config.yaml
dataset: "rosettes with rotational symmetry"
encoder_fused_qkv: true
encoder_layer_scale_init: 0.01
decoder_tie_embeddings: false
Rows from expert 7 of block 2 of the image encoder, named by matrix and row number. Rows with one number belong to one neuron. Each number is 128 + 32 x the weight over its row's rms, rounded and kept within 0 to 255. All counts start at 0. Numbers have three digits each. After the name is the row's rms in percent of the matrix's.
# gate: expert gate (encoder.blocks.2.mlp.gate, 8x160x160), inputs 80-159
# up: expert up (encoder.blocks.2.mlp.up, 8x160x160), inputs 80-159
# down: expert down (encoder.blocks.2.mlp.down, 8x160x160, transposed), outputs 80-159
gate.65 093:173116162142141132134096100082089113108181120124146140127161127088113144171112133116122079115104185095095110138120125100149118137095180138127079116118117147147118102157168120078080066106087116126122066133058124145097139130119128155232108171
gate.66 096:083069156043114195165163124082104182179123181130104147111055145122128098123129122081131133133107123103097154116142144148110118151122132192141065077191122138127122103085165160086092133143152188204082115090163153138142119177142094122154089183
gate.67 105:130132110158112093147141122142112128138042106102119131110117125169144093088076099108051082139135085137143151108174127109107175146102084124151170156058140146064127152150168096103115095112149123101110128132115109106133081091106101094153127188
gate.68 110:171170150154081138120135100120057139126099130095137091190110171148106102064118159119087148118144173127111154154139114121178146144144098096143133150104151149098142098137157186148136127116130089109158155140132110122157117106105189117147142121
gate.69 106:151090102126090124083163197108104100116124078120157133151098127133159118147105120139154158133141126110094098196129100126148063119122145171106131105134106109195163112142115139161163094151154052104150121074146144113153090124136131118084129154
gate.70 100:124187166107117064164080177103085161166130150080093146121133098121163117141106128077187163198136066126126156075118118165146098175089116171098135093169207134083124118151184137127118117155116159153170076087088122142191059141170123163077118184
gate.71 101:135188112144152175117181175165109093095092166144128132096125155107143119120170155179160106100185118140178111172142138109160146069137124087065160146187111098120077064164121130141095175118128085112096138127114112094143116106067146075122069099
gate.72 060:086184190148122155136140139150127107099159154081120110126090110126116121050097127150158158169183179189105156074170140154165107132116170142135104141126097135073129103127167156115144110107126091136196129097095109134092159162076102158130141144
gate.73 097:138165081113131046131117148125166125153112111094154130165081108116116084116081133133132112121128118040091167086166101154096159122140139154159165122102065110089110093096108112058077133146181082135148118106202081147146151246142101070049132086
gate.74 066:144110111101123085136139148176087161130122139106140107094151135121127124125127183146152104083094123118159108137143126113149142112109113200177150160096054139092135094049074140155117132122198086062120176133169158082114084142110128128110108140
gate.75 103:100126160126127152116162083103164119134155139149094122135091143129038126137116118156102142130110112145185139170114091098123109111181109128183147121171059172125110119166078147142162170101104143050114166078142118175065161090132147128121097208
gate.76 085:070134214061126105140158127146156094167126107101106063150119119144120119101179109138147117147103122162156165080138132107109142114142103173150147117101142053092059088173083137168117085139164191165093113117155124110122086107132114144145139144
gate.77 088:135058107103096066109148137156173147174115150084072105126181114090113072091121113120196129106133190137161104161172076085142145121108146117148102106136147091122159131110131094122147102130101163150102114137177143111080162153136143118081096023
gate.78 081:183094147104122235139169099086113117127152077150101132127113189133120119185116095174144177119137122127108083148096177093111135097182125177098190137159134111093058133174117128116133144097140115123138055142153137140077099179113109151098106190
gate.79 063:114145161086154156202102142158115137065138142137118114192071136109058171158115167127168105148168151071126147132147157144105083121083126091055106117089153082154134118137140147082131141096151120171156093101142090112161069120143121117161180130
gate.80 098:166152105108124144135123145163196193133147141176154125143156096189136099136117083164137096113152116141084104078111148147094112137164127112168096147162081115117113105111115126172143096135098144149088152062108145165125111096120164102140087160
gate.81 113:129138140120077124153089098150162064095139108102077132136078139164195099104157107113183098079153160139117228155143069157196061091139056146115110126119133185183130136137176111115123140123131175133133089113139141092118132117150194089144163131
gate.82 101:122100103122100146133149153109163036139064136113129136160149183111118096204184106154145117117135118168195115151179108125078061110174143121138144187140141142148153134162118157128120183111102120112109095078158113131167167078082109112113106144
gate.83 120:180123138177166140138085084112153092109115227150146098088128181170107111167082136144169136086167145154106116179101138142163155086134173132112099107140166108132158144128161106135178104177148199215138128178088120102129155177059096089177145113
gate.84 112:074158155098122168100092207135083113141137146183120149122062168071136186155129112075140152168134174150113073126110142112148121111133136116147109120143150164123138075090135137119138193069092123138165126163086120116172174080160117160149095167
gate.85 093:098152130127111138188121114125117118149136101153101150148078156169101112100072105126172121110117148095144110135133127139150099093158193180146171129120074176161108102186116171140138104065136167142159065216116082076141120123134154094123196149
gate.86 094:153096128111127095140144153181099109163083076107131206144166212101143151170097140117134153118130096113098128138082145168171123130083162111084106114152090119121079169113142148110082123168159149134130103116066195159178103167138138129080139160
gate.87 103:116190158121108131077087098113118153158101139186142115100161117144175042178148087159111123107106184116122122118172137137161104117106142134117161128199104190132098095109064157101139102118144102203127105054129128115096078158084092051139093104
gate.88 099:119134170189150148070165122083162144076134073182158133075121187134078155081169150094100114158136125093095138091098130144152128171029148131114150131100135109128148115115110125094134157140120100096114149124148124058105185123112141152127125096
gate.89 097:138095136151149104157155105116089121168113143119110102082106160128147028128082098098137122108116114137131175106105158140037166086154159168176102131148177144153107184129122137149141144130167123122132137172124163117138105165123097142169159114
gate.90 078:091159078126188151119131102151078167098117192145135120193104154128136160181189182162090097136112184141158108146140109181103142199177154157117116155116096125116140109134172132155164148171099132138125129142084132123153054135163153078115140151
gate.91 101:102147173130097149163120124112073153143160095102146135138147113150128148115113139155101127056165213129183147103167187162143136070135095110115119062152169076112123136176153065132166130235137109127126150125175153148121125111103139138127194122
gate.92 081:170145139163170128078126154158114124127086111161144065146108128119143159111115146142101095144103104144204148074169112102109159114119135185115180106161092149135162121119163127119108107095109097153063122131070122201090081119126129120124154173
gate.93 103:124171103139155166134205179084154126127053143116081109179160154155146102142137117145111090088167112110167181086090125162124076069132150087102137151098134158099169127073166161097141117083137139117134039082132108144144155126111119059174106071
gate.94 074:125113149082119120164100190163079080122148125176082146071093203137119123126172129131092117101124121083106154111180147166163107130112168132127121103102092151122119152123109118188073102142101123071123192093111124081093127173052138069130200127
gate.95 107:144095145137126133124151193141119109104157122147141123119111111123188131197142097133129103101092091146136154147124096089185111151110128158109099073169137090163168069104169174164078158162154179155118138126164140168127106066163112169128070093
gate.96 101:120129106092127100158135077134129107129127142134148106112062125124181118128073148122155162129153181108148094127167147161198149125095091072088142138079109118157082106131118137145134172125157123096135162140086124143105104216139137119103112174
gate.97 091:158135096097135176110121126165100110129146128138145110170170094188126097116086141171163175073169100160144056110173098142128115021168149126108132107121128149096073102141162108132098170133155129149178096105134133153118078102131070075102142190
gate.98 114:166106120166102126161131130098108106129081062099100111176128105199065131122137074141177065143127149096094149192150126157168152114110074120154139062150158117102101167059159076194130131143078157115062186085097084131140086155093084125107112137
gate.99 099:124140167105114111134057134140147158088187086102199106090172111097163118145131116162147111105042102074146191110103118169119075162161154129119135142123184121126121179144069155155080160151133117151139094156134166137110136108115133124089116103
gate.100 102:130130110196133132122115128108114088114092098130125119078097116141170185155079071134115146103119142063110122153129130151077076133141204140154113129142134093165166167091152149085158100134150086105128100140134149121093138172099151121086122145
gate.101 110:120109127191135106080105149162075108090132145153151102151168154097141127125118143189127182165111144116106136135106081099099082053146124124116173137056076192113168085094085126096162124143103135150134139148112151157125136137108146139128099109
gate.102 101:146167118126069146105146077110105116120049041090101125112119156112065110089130112126158121146113116106131097143072100128143096104130088154161060100128146093177168115129113090121088112158068189068093143144134125097191105119135146096165098121
gate.103 112:115106138071115125140166099125099150120140148116101132180191117152070177143088119144091101111116144116117164115097094112113097147107174162184182124110143178109110121164123173036151129123126191114079119100156121133119166173082139085051098128
gate.104 091:141174109111147142128200184131161146182113141127147158124119166170189151166127117124149108151111140080200138151152188114114179101053099139108132090194160131136163127096131111190153185164157107127127183131120170103095135133116100155124120108
gate.105 093:143122137130164147134098105115151056153106107115130167118123150100098108161153113174090162172130115071075107085180144127097102187174146110081157118145137178170208121133123121130100064134193124109111139118158149110102149125101114167157153134
gate.106 097:129156212114105066120148141154062140118121095117163099156148127151096140151141171082072148139132160067105120128081116141111093136142124131180122160086130125126154155165116148165115116100118133152099111121206083150103161103118108121134126162
gate.107 095:114086143174114120142116170168167176130153163123132148164113108129143102105154151116196148134196115102121201127166117146127103052160101075103186140107120124151065099120153117118142128163158169163109145119099095141159108083140099123125137083
gate.108 099:163139110157125162141156075116099099104078113157074107161112155109150119112153150105125141160138170128148141155177140134130104047126053163095114148144147137067106115116132075192108110100082165117114134124077130124122106129140136152111119151
gate.109 099:146079106150150123171098129129147134156136087151155136201164116115148158088134147149195113135142067102111102156184137103070095098137127162143057093097154145148147102130147122070112110165072170104124110060080089112170100135080117165088073121
gate.110 112:132171176129125086159073184156169124136112113139165101096157173066175159119098129108146144130119148165168154134067141131092089160094136144075136103169164161133092138119119124122124029142157100144138116098088116119121080125088137128201162113
gate.111 097:144126134096047113151070164218189111092110120110140162108070112140133140129154107143101174107114120108149141147097141133103162083190125143139140125108137126146124172131099103065125085064111099161146069093103123095130138128129141147106139111
gate.112 103:160152151096139149126130142159083092162110114173034154119106147120077101143128101108068102161114154168074113127140093094205141129144157088244135128156160127095191106155142146159177118139197127140080132121106149114122072104160089143158145131
gate.113 095:176131135130079154167146192104144199107120115152101105121127138168152164062091113117106137125144167098113157129123164154098125114119153084107153094145115124081130069074145132097174179157154134160110158107150129103070166155074155146121096134
gate.114 112:177121164125134099124137205096063148130121113152103094099196126134098100224141124154168092151139167103137107125127179144100122143127128161110095122134119145076142092113126108147117150149162084131166104163078106096122102129118145095102114054
gate.115 122:116111114106221130055191120141135086078159122137163120216141107109138136122148061175101145078100231084089123105106144105174102092121100111140133178126122125146140124138098169147162130141129183190135121112078138146104129080078185154097105079
gate.116 110:186157164130112144119142116165061065166110163143149206129090126116142181144071162105153110116127099088164082151073169100103137162155155144158123168156119140139181117109122086154111102121162146162102188150078164106187157094082146101177105137
gate.117 082:134160101069170137108149140154129142156149053163198185071102169074147130114120100110073131154118122169132077101126073111138084200164086138127170126116098099182121071103164147132113144066097125145130057141124164127124053158114153175113132116
up.65 095:156084156130148110175108096139081103100129113184090186089162129135131142152110187121151094124121163096118163167108139075148133196109212155165089149147080126146123110103142172083104137085098153126099103158108128192079170139194140092176097140
up.66 094:092109103049138182172127128084135144099058163142120095146074073083120103141138095131156092094116105114062085130137152050137148100142156159153109123190111145101127145101210084135116076141146147136109114045201145157132131155042138134115158146
up.67 105:116075119126098173124108164150157110151148130116218120167180164187109148136094186105142133070137169157175089069104111120113078142169160089108108094147122131131186112061087134112100131191108134100173083070132162116109173192140171131182124120
up.68 110:068126187144128134057165180130139125181129070101109109133090086098189112087139084098104134116148116175139114107166126119152134139123169090164123103097174156153145115165179118092159106165178105121091104134059096095168088116129116125153149091
up.69 104:181129066134096121100078182126065089129163111137126176108115111111143149103120095157197118133117103137109115174117104150131056113175120177130172108127172120167153176157079108092126126153115059096122151106127151130146116138132107113142120195
up.70 097:147132084131155135131132093122148094103163118175099149152169144134131142154156136156145113092100127117118075161189164133177137059114158098205113145132098107134092087165106152190107152153091143197098125169200082113145158103184142145147117144
up.71 100:189147127146115179166131124133139149136160089105095125170140106179107164108089177130129136098134129150108104095159138130123134149097106095149053118163129134062141115122149113166110074124157126158136065069181147164089124171203125189203134166
up.72 062:145094136093124166219114179164125084134160132103154112146150100104119066071114108132128160130144122181110217127107152140159130111171122183127053155179181138129142156144145150118120101080141114141224108068134146086112179114131098155125106118
up.73 097:186165175113140180100138139104131078115167189121127114106154118111213101157144081124082106156163159188157072104080174107151090161125169125069131121129155158162131111147140134158166109113069150088146152055090132133085154087074167102152136144
up.74 069:136087158101167115083089097085157130052063114124145123100125117158117120203146085178108185168145101151081172168081120129124183110123182096086087176131186164105111147112087198135118056145137142197060095145095151148158111159150100158108142091
up.75 102:176105106162131071099189200121132132173130153110083111136164114124154181106157156058190123062166146094111175131130099094132154131104097158095196070084154089131146138111088120112057139196073143118138094147120127111033152132150134138089177117
up.76 086:185155097158154116129112146132152167112132152115180158140150151144138103124143125162124167094112112117097117111182150144179150139197153128128143124150065156084184153137126083099146130115056040060088077172094104093163081084099177096112115146
up.77 088:120104117080149224124090132150121153163095085163144098154135133131170119137123143125135127118090133161154139124148194169132181099122131102111177134136170150179135129103172228159107094078176165147130074102153127092169113136081117173141118184
up.78 089:096124160183130170120086072178129143102141124099123111107181162170094087101152168148163164183094139089127130102091133113154142090063092111087186091150144119099117116172097154183100097129149179140121112162183033168116086149132141086105128137
up.79 081:098192108140075147098089138117089119083143155093111109097110129132126118112139123189123123110162185160155155159138106133138141152085146172138106118131125121155080169144035106167120138106114150159122118099155127084133087093153108079146117100
up.80 099:180113100117182094088098142094165105107099107073112151122188111086125172178103117071129176182068101150151125141102138139137088162083139199085084129111137129158141146168108102142130069049169076134102166107156178114180130115161090113150093159
up.81 104:120080110105113155119084125123195126094180096124175141108136163159139123154165114125147085105144165136049114207115128128189142142125103149186148117070099146149176182158115136100161118118118199152105164181117142122166094099145103103090144187
up.82 093:103140143124220130025160134110111122111120137120114070136092113137095170158091086113150129129058120143102106138118142102101151147111164159073097147132116069118097169146142097121100178111210072110161147149156088156133164137194112120151172160
up.83 112:170140091172147143153174119182106084139080110077156129154173090112113166117112135131143117146140152116168126140152098170124082162144044220137195082131093096123181149122067152077144105124138090116105118090074173052145135124077171149065115108
up.84 111:157099124146098172143197196073143132132097159161148132089225094123118153134142183122164096122110112084097176111065098114102089192178113135149105081094093130112145107091173133033166108151077140119089131099126169128129140096101116166101123132
up.85 098:133089125138083139139145180118169095137181125084115123121129149107149106128098108157078176106170150113139160111077124152080036138154105069133161165159159145180233174188115115157078091109159118076098156154123084172153129123121112155130101140
up.86 094:153103099157149109076086153079112167092148139043183116119142138128162143117046102143116143140087094153132133180126157153143109128149123229080168100128116111104107169173188124123216116114137125097134058163099130179149147153110138160130126153
up.87 118:131135099095188115149196096157141095094119124131159110216152077069124130136102116135117151114153169107159122120121138102179159123151095107115122148086149079088119115168155096111154109167138200147200110109174076110091132171156123130069096079
up.88 098:154153182111146138151154138130117142109155161086166116112150122139085087091085128066171168106093160089125147144111157110115123117143149139125091078112154103114138137147147137159109170156094113183133069130159143152115108082111112132120127151
up.89 105:103143194178149106136077093139125083079150146175154185187150166130103132179098119158117137154087155178138146128120154118116086130124108094160089121153147146113127149119115155140197099132110074113150137136145141122135108184134187121134149133
up.90 084:146119127132151073103150106160166128094096109112079179137134138151127124145145099166148059153139149142095167102125139159079142137072130090144133092127115173170139118145157116084144129101120152147133156120134120104143167148067093225132162181
up.91 093:049170121118153181194135176187122120111166124153137079119174186124152171165124115165140146080229137090142148117199189112148101130191099116125139113155164087127159097133150100142142155209134165150092150123139156169105081158153158122135140133
up.92 078:127170137142196162099168116146111108110197084162125128165177119099099140131145150113121144096197082169122111103151135125091098101093151099077142125091111167118158101115130114183125201084130184132187081150061123104197128148139133134099109191
up.93 107:133179159093124071119142153079162173107093125106151080154148124090125143143110116159062108124163108138115172135079143114096122116102131135131163172127145124105174128142071194061080137136135161049173052069085091177125127155070150097133104116
up.94 082:122084078109090163206069086161105042077166112131120102123122144119106161050106162084113095095147064121140137140136163142104137163165085100163134104158139140123149103167146082103139160145117137128065124080108142082125099156176118136131135108
up.95 108:153117123140181093141148077106141112138176152145158079084110170111094158143120094065079139180149089136109163136121141099184104081144139125111070141154150077127118098145113120125121132102198060103102102175163131083068160136171180174170072071
up.96 104:157130141124122141082172120067120159137122167142148128131149166108165072121103159119196133095086109148172150117175148115123143156101108114081136130169143121130128060099103181113112118084141126097146145142121117128160143141117168188143138149
up.97 084:173132115075086194068104141077117162065116162152186137134116094118103146101102175179150090144093179104100104116120106149157100096122122150097163143159142127123176096043103144117079160090112175129110122094152161121147126130131140193120125130
up.98 101:107126113126106103139108125121113127166107112098077160205156117184125105123110091130113120125118122115112148147185087151108162175077095155120134096154174078104094134118170063147163107150086146068084143120160116180118101126148072143129095176
up.99 096:129072091114112124117138133099121101162090115120131114108099164132184147091071130122135089159102156149195087130141118088124184111163155174170095092153120179132132058156157127117152112125137140156137158085135085159091117120124166154099078110
up.100 100:094137119062109114160108179088147164090154152146127155131085050127186069154158192142117050123107139116125094119110147135093169100137099144135116112108150134095150120053114139093107158127130083128116115112111109125159111094131072148181114186
up.101 095:112158157075100169133154122116138124101127095153113114139054136113111139118124058116128086157150068118104062102126167099155133140156161118147138124156114115177117106114102180182122119054121107152106104120137184118098140108143087085132183164
up.102 111:192177077087131069084157122126123150104134082126089119115167162058174120139141111178116059149107140121099100117098149131124125188146135101150136139169102138184122137140103182076069144165115139101161144135157176163111135103176130123131119129
up.103 128:131136090124143107146243131132193045118125168143126092135128100137131144137153132078125126105167149174125142128083093121095090090160105158125149098072160110111085133133164137151089090130169079054098145125140181072201100157149125158159094051
up.104 103:070134083125117093148171136122146114092146125084115125106098134192144153093160059094092137152155082144117072147094128118177130134150155172175118084140076157177161107171142167124093107115119155147109188126151142107093143175069119127144147098
up.105 100:128131150166134142125151189053122102154110166132117123116118172149145126102075097119174096080134153133181098188114093121126121089118106130148151090135132104140143156106157121153126159138139130097132120119163132085178097124161090113101119127
up.106 103:133119140077082163148116104144127146076136152129101130114067114115130138116119188103113151168073034220084135166126093115120156172077146089115107144129105114140170064137149110086098128150132097196124103166109134140176072190124124124132175100
up.107 098:098137109131114173121088087085102171094147095131164149181110125096123144091152126155119113103077157097128171122123111166133131166087157108129128028085114119193117137146124126110101106083175126111135211092169157098117093133148122108140111185
up.108 103:094103153096169131143150158111212122086133137108187138096179131082139172102118112176112097117112143122148105166101170131131098153092133150139187067112094134188145123163125117074166139150159103186116103118197130107122111153090134136108173163
up.109 106:112138128118080145111086161109194110099096146155111131082116108105123077160087096133121130130110135114178123150121148139125128146142146201163178107115116166132104153144131097122159157092184112128099134185142141115133151119120162058118169088
up.110 104:205114131162150092149182110116099140118137090074117058223158121198090168134127130133115124119140189156146172129099170107107090061144112150090137103156153106110157097120156144154123111144095120066094136124178117113124157165129130098102125062
up.111 096:130152156123109128141139149087068116142116154091161114157110193165135156151081200158143114131091184160133146150161161160108087138088154115108105105113137115095097200146129100159173116093100069140110182091114114133080079068163128126046135136
up.112 110:120134094142173135123164102132159096146103159143112062133131107060072098085072136117126090105108146151136099083093167134091080128078067158101168088121064128093060092109128185163130084097157113127132094086096131131086136111143137168120161100
up.113 091:084101125130168134126168075190069134103124106151103079145130127056140155117113101139170116136160131180119103143166143189137087143150146155126146122147139156115139104155092165145101203165179200116106125157125138142159112176140114117132152135
up.114 125:127139127144200118120081179137106075104123139113080143127161141110169153167105148142098090131152125142098075189173116132177138111114110071124142126188093069099174109125152120103202126122151166135125090127139104069116108110100101135130195103
up.115 111:107126193157101137181115126128165152166143130171139163041078170113092105128063138064134146129135054176174174163155126107096166194142195167136116107164169169133106130094131107121088107132078041089124149155121111122159117110107076122150112186
up.116 105:113174114154101177153157206153069086126120145120160187118088132101163135161103161115177114128124090106129052182086203140115131155174153135152119180128145159120179183122159122180094127090152093142112149151098167127175175133087121140158097164
up.117 097:178184102137150081131078208138090121138111142163151157169175211087131189079188084134135073119155139137124135162117114129161144140072134148071119132136132135124092144149114080148144148093088039132091084189170076116113104159122120053119155127
down.65 097:133117101090146128115119135118159126149133104092156112070068085163128113106120153113140116103149103054091116125137071109158149122134146122161123195169109135145128089132179122112153112138154158144102198089058123141200143135108088083146153123
down.66 098:114147186145029114189108192147148175155101105153098063165162178085101111151092130076115154134154065118148117113081125147099104095118145082176139064098117115103100138159131088141133097132126156084085104148155131111071114159121063099066141156
down.67 109:176136131059237173104103115071160156077119126132116103153150144142211086130169162080102147147124125118146162115105119114114127127122096132079128207124083104174123102152142181153081122167145074133147095088122124181165202080137167139080115138
down.68 090:118157145148133117091120141095145116135120171125139110111108140141097129103112145112156142152117168068166171139173153147074169124153156134115153142131077144091120223080116125167098102110179113130144099166138087118076170117156089138192137110
down.69 101:145183093142131092129158142090082141146119117157133079134222147171139146083131083101108170191120138154130144155164153060136190101142138134153138177164140143117182135192139116153133115146079136105163137086127142104152154082197121147132064099
down.70 107:121121117080172072143087154120182139168084153093123097110067103124150158094166180101102086105157171116067125154103169119045143156157093131116136110150124122166139130108182129111129091173116145141065164044147137119130111161130147102153110085
down.71 111:084115086128122159140127097141130137076096094078135118164141093141088103103141062135081110095174162177102094084172148092135144123085066082155179140142106106091116155180106154194169118163149130113126132150113148136124175122154109081146166122
down.72 057:130116095070121101120090127120106140143132128130144146111126081158107109118154125139185137123108165121147114127136070118127111200102035142145123113181130088087170095139186196155102140112136111139089147134125152116163139135147143140079133182
down.73 099:098174122088109049145167066115174093143187093156122105119108076173135123123071127162116105122144164089128108180134143143061087181091148117159137225111144109147106143196076106157196145130103078104087079144154123118135142094114159098139187155
down.74 065:152147143090118088129140111080084143126103130127162115188134095171162113145115106164178128162087125165119132187121139121090106116148100078131111161096173124109124131096119106057132138115166107206118082136088089094127117159131161119132118144
down.75 104:088124077085126143156179122151130056089105158053112138145122119111128130096127123116081170167107128119162156173099136075140151108129145155155153186208083120102137131091057128179128175106119149149139077149116163169122140112118086097105132113
down.76 083:106136153174173101083122118139086071123130143140111104152127116115121121081151093144193131130107101092180077155136163114087129137121116130108150141126101160176103087127110127197129100145142105204070152124127128100176219140115189085141097182
down.77 089:085057113134121157114164145081075138098110132181178133166091088100127122130100121154150085141136116179107098161121166131180132117146146172226106057116178158125174079072128149116082137146116194193163120151109100112096115132195161168128143144
down.78 082:183125182135115087125085152102157152155176205145081146150101138135127066113153133091141107124141176182057091145094099150114152180109132110093064090099110122160091154078149140095148144136123158162139127106134127157129146104108115080121198101
down.79 065:169129141100114104122127077148105130129155098146146066137136064113121182166142167138097138073171087167079135121074150080116195121099094123079147156178151195171127078171165129181079131183049174070123104119119148172158095178153156125128126161
down.80 098:132133089144106171119164116189118141171107080142122182147166155146138099073154175131150115134151194154102095084184142108096150172097129110137104121160096170139078123124137063168138132183122081131124104186112074118058164094061060074106126087
down.81 100:177146170161139174183140158145172018099070144099137102147090148129159114161109177174120171117113066161141140159132075132074130131151156128184118087085164125121149150160053123100130116133131064073180121132136120108167165105152129168173072095
down.82 085:112094149129105171095121182157097123131155115137139142098172098139063123167120147146101149161145082074099132115124196115139111146161132180165141116191133174169179169144123184120132100161122123142149095073097147128071112119127201114142150180
down.83 123:103095182074065071109172139119125188125117109168085120108144174104059109135047122095163083171165081101102130110141143097092114092105108147157169143141161169124108152124095116150076155160139073133060105099129187120085095143124137149114142122
down.84 112:117120132079142087147174212134119161094122150063130002131105168108132123139069116126085154095117098112162130131111158094141202088091134115119125170138132096152125124092139134112131110176157113085108123108137124063087164129171104132140070131
down.85 090:134070152141193155181093051162087130134140141125108106168135187123130050179110148122081157071124186176100145104173128150148140058098093128101119118119154121072165138082127136118030167145142177096103165159164147125090111148135143097172115116
down.86 088:127168145110117080057145090056062130186141150102105181118134126118144086141102174152166110110118142119147178125178110083151131183053148114165124146152114125146088099084131114145084139147130174106116127117114071123100103175153152114030131121
down.87 116:122097110112095128159154123153114133109142063154080146133171101129094153145086126165157109151102146105136127146152146085217188168100094125116110147121134165057189089105161095135143132126124093109123135214112105100117078114162040178138106101
down.88 088:096167147187152103106140091115128090145114113133128156129095139129114095142099156126086165132127120132145120104116074097119146176110166092065077188125092100117086161153129123137157138086157100065192138112136126157081126163191128141110104130
down.89 095:112122148170116163117137139050133113163080152179134121137136159171096085163122144104141108137180103130130139144127071157057143144182123109152160122121149107160124098149105172104115195171135176118153119129153093080124130118146121169151113116
down.90 080:115173145131146103089146149175131071154157085162150115145099094158182139126135161140161075171145136153136130086148092165119084153075135159163143067146123076138182113086125163167108139127065076152181169146103134109130120081198104096127152163
down.91 093:156124115131099132119143072155132104112107160096125132142155153110164125142142072115082160120105126100132107166165082119178133114090163103112124086146120157152132102106139101102213100113145142144171091132103118096162149179121126090119135085
down.92 079:139097113118202154150130098060090153092149122111225195113129202152132189101117114115154160136122158117104147134165146100133105177208138183165151091140137146126076142137142099131115116136159130135103085095151089080100115090154164067145101206
down.93 110:160136126156130130147144150136202115107094151105108106137147115126201103104129091070111113181124101159086100176122110133133106130094107163077156105157237088157113134150130102125081140100142103080124099116088088161113128145168121177113098122
down.94 071:089060139113114108115136174132150183076140110123138095181140096139142167113139143102094083104083131075100121136080125109141106189099101140152158093175137130051157096075143141148115133109142116137150093127152135152102129164111155071076114178
down.95 109:142108110039103154092130166105169175134151147175099155126140071147119124094071168116147084148094168085159124057130106126135159162102145098111159139165097143065151068095107162143090133149153128123086153141110122114118111145125149163093142139
down.96 097:142126157095099151149141108181087171128115139095131120089113140152055192114068090126120151128128157160075119173130115120083131174168139139196123183139057141127134140147150082127153125119146155119127147102174157163082134147091106141218087199
down.97 094:120085129121097162107113177140188129123132147136136142123151204105131113142066157116157158144105143141164085154138087085150122100100206137127110088068126169167075135115139175179104150094167149103134128072138129112110137104082140124097080146
down.98 099:163125100146127110181137130111150084175140141199158090111093145170144181144089147149101135120177098148115122096140066093134085092134126095106150129065067140114108141167124093098130125110059158106205163197087130161132134117137163132144155123
down.99 100:126117094153079087185076137156186149114119113155093128122098075141122146126129138088045151144116152106188124124119110194065125083103140100077171112142045116100132168102088131108087124149126170130119094188094137121121113139122112163139157161
down.100 103:135142178096124169142144148150145103125037108116151104093158144151143133162134144110126125098179126123115141128105117136140112137147153191135116138166113136150087200180103101096121132170078094139188133078116138129100082149115050107110168117
down.101 100:141176152165163185122099171090159153149148152112111139081076064099118134158128173125119156165118111090111113121108108146198066107152135086161099115156105102131097102111134152116169100145112154174161126082125160154085183112097128103182132117
down.102 119:193128144125138167148120104094110087140123125083085142058145163167144094105131140146157128160138056119089120099171145149109106094077104181120069157101130113190136077170150154126152110123117183140138117132117154181084151120119043174108080154
down.103 114:118101164190108112107116088168064089155121115138122128163104080144110068135126094117159111137128132142091162158178136144116085096117131143094158096129107160115168062112128077138142080112115119111221097144048130141156129205105134134095109123
down.104 099:129157164145137135116139101108104148144157084085131117095127133172192120096213157028110199109157161125103168196143185165137108109104157132147130112084166129126108127102174193133121149143136063135093102127191172143133125091084115124100167147
down.105 093:107168131115153062156114139186116097164050175174172131092144136130162071169107086137141100109126145172053206119088176124105130081119120130132137168095136121156120126090104131135124107103183142148127109126151126140084215154115157102113110138
down.106 094:101128175092165134132116126090132136143104152118096139121133132092120078187119112093149105196090159193116145134139126129132082163171156074174131177128116107152113179107152084142137091123112132144126138121169118146147103109159120118119120135
down.107 103:159149143104122102160176142108109084156157143119164114122123090134190111123115129125186156177117154132156125072178122066169177139119101151097111098057101162118132121199131170134085152177217133120187151169068143120104080122152130116139055102
down.108 114:085133155126094141154126098109114116117177132160174154120156121136158144060166199101023136139151139131098133171156123112145181117187145159128093132163146105169118147136131132055074110130126111124117165121146118088166102082145165179123151123
down.109 106:111125124121120121060115193165147167106136148163109131126118140132069145103099069117083170183081146139149155124106079137045152146093121087124124120104132105105175125117138188112153151129133173083146094147078077107109133124106132133099088118
down.110 117:117177125104082104129077088091089110137163161103103099128085116081128121125120161112091115112105133114125131113082123156164136100114120117051066088100154112054121093067185132168129125113124121130100107131148104089164160139131178068147104093
down.111 094:120136106142109157153151189140150125079108199155149174090113130175154109095127096207136107147161072152131190097110081118148137125127168153096158163142108143143087122116123155082086104097170129096120114124174155136138132194130151116083097053
down.112 107:117187136149119114109130153080091173121056172179115154123104098130094142075122088097106106110125135108117103119054147111131112123091198089178144134136125155122172157151087109095085113103076090173115144157130162128179144111162086174124078139
down.113 094:153171076126058120091134098106128104141138076139092126136129112192149069081169163124140131120140149109096118126176143134100135116166135187130107124130153129073124089145075169020160162162165075124104099150082111122121111101134105107118114135
down.114 125:136156125127151106102146198135182132170138085122091109121069141107115097124134146131075119092133195079104095100154087100100111167169187078150125130173046106109137057104161127167115119115159168137116129128159068102155148093100141108141174162
down.115 116:210107136110108093148127144116111200099120113177171142051127186133157132115106148159172141096118086189105133117101130157165128136100171128134102139143103151169104139068115142130224139133106104103136146094072116156095157155088179090111131148
down.116 109:156094152125085171181089088140134118129170129138136080095082139100140143143176171120153107083082107138130169211202155080153174152138170161113106106117137101157133144145128150134165127150131108114133061122151137113142131100137177202147170142
down.117 090:169141165134126171128077177128189085129145131093122164141152141139113122155133161074183086102182104131109194169170129134161098110082123121063180107147138108097112100141212138154161076097157160110106175136125087104099141126136146149102114176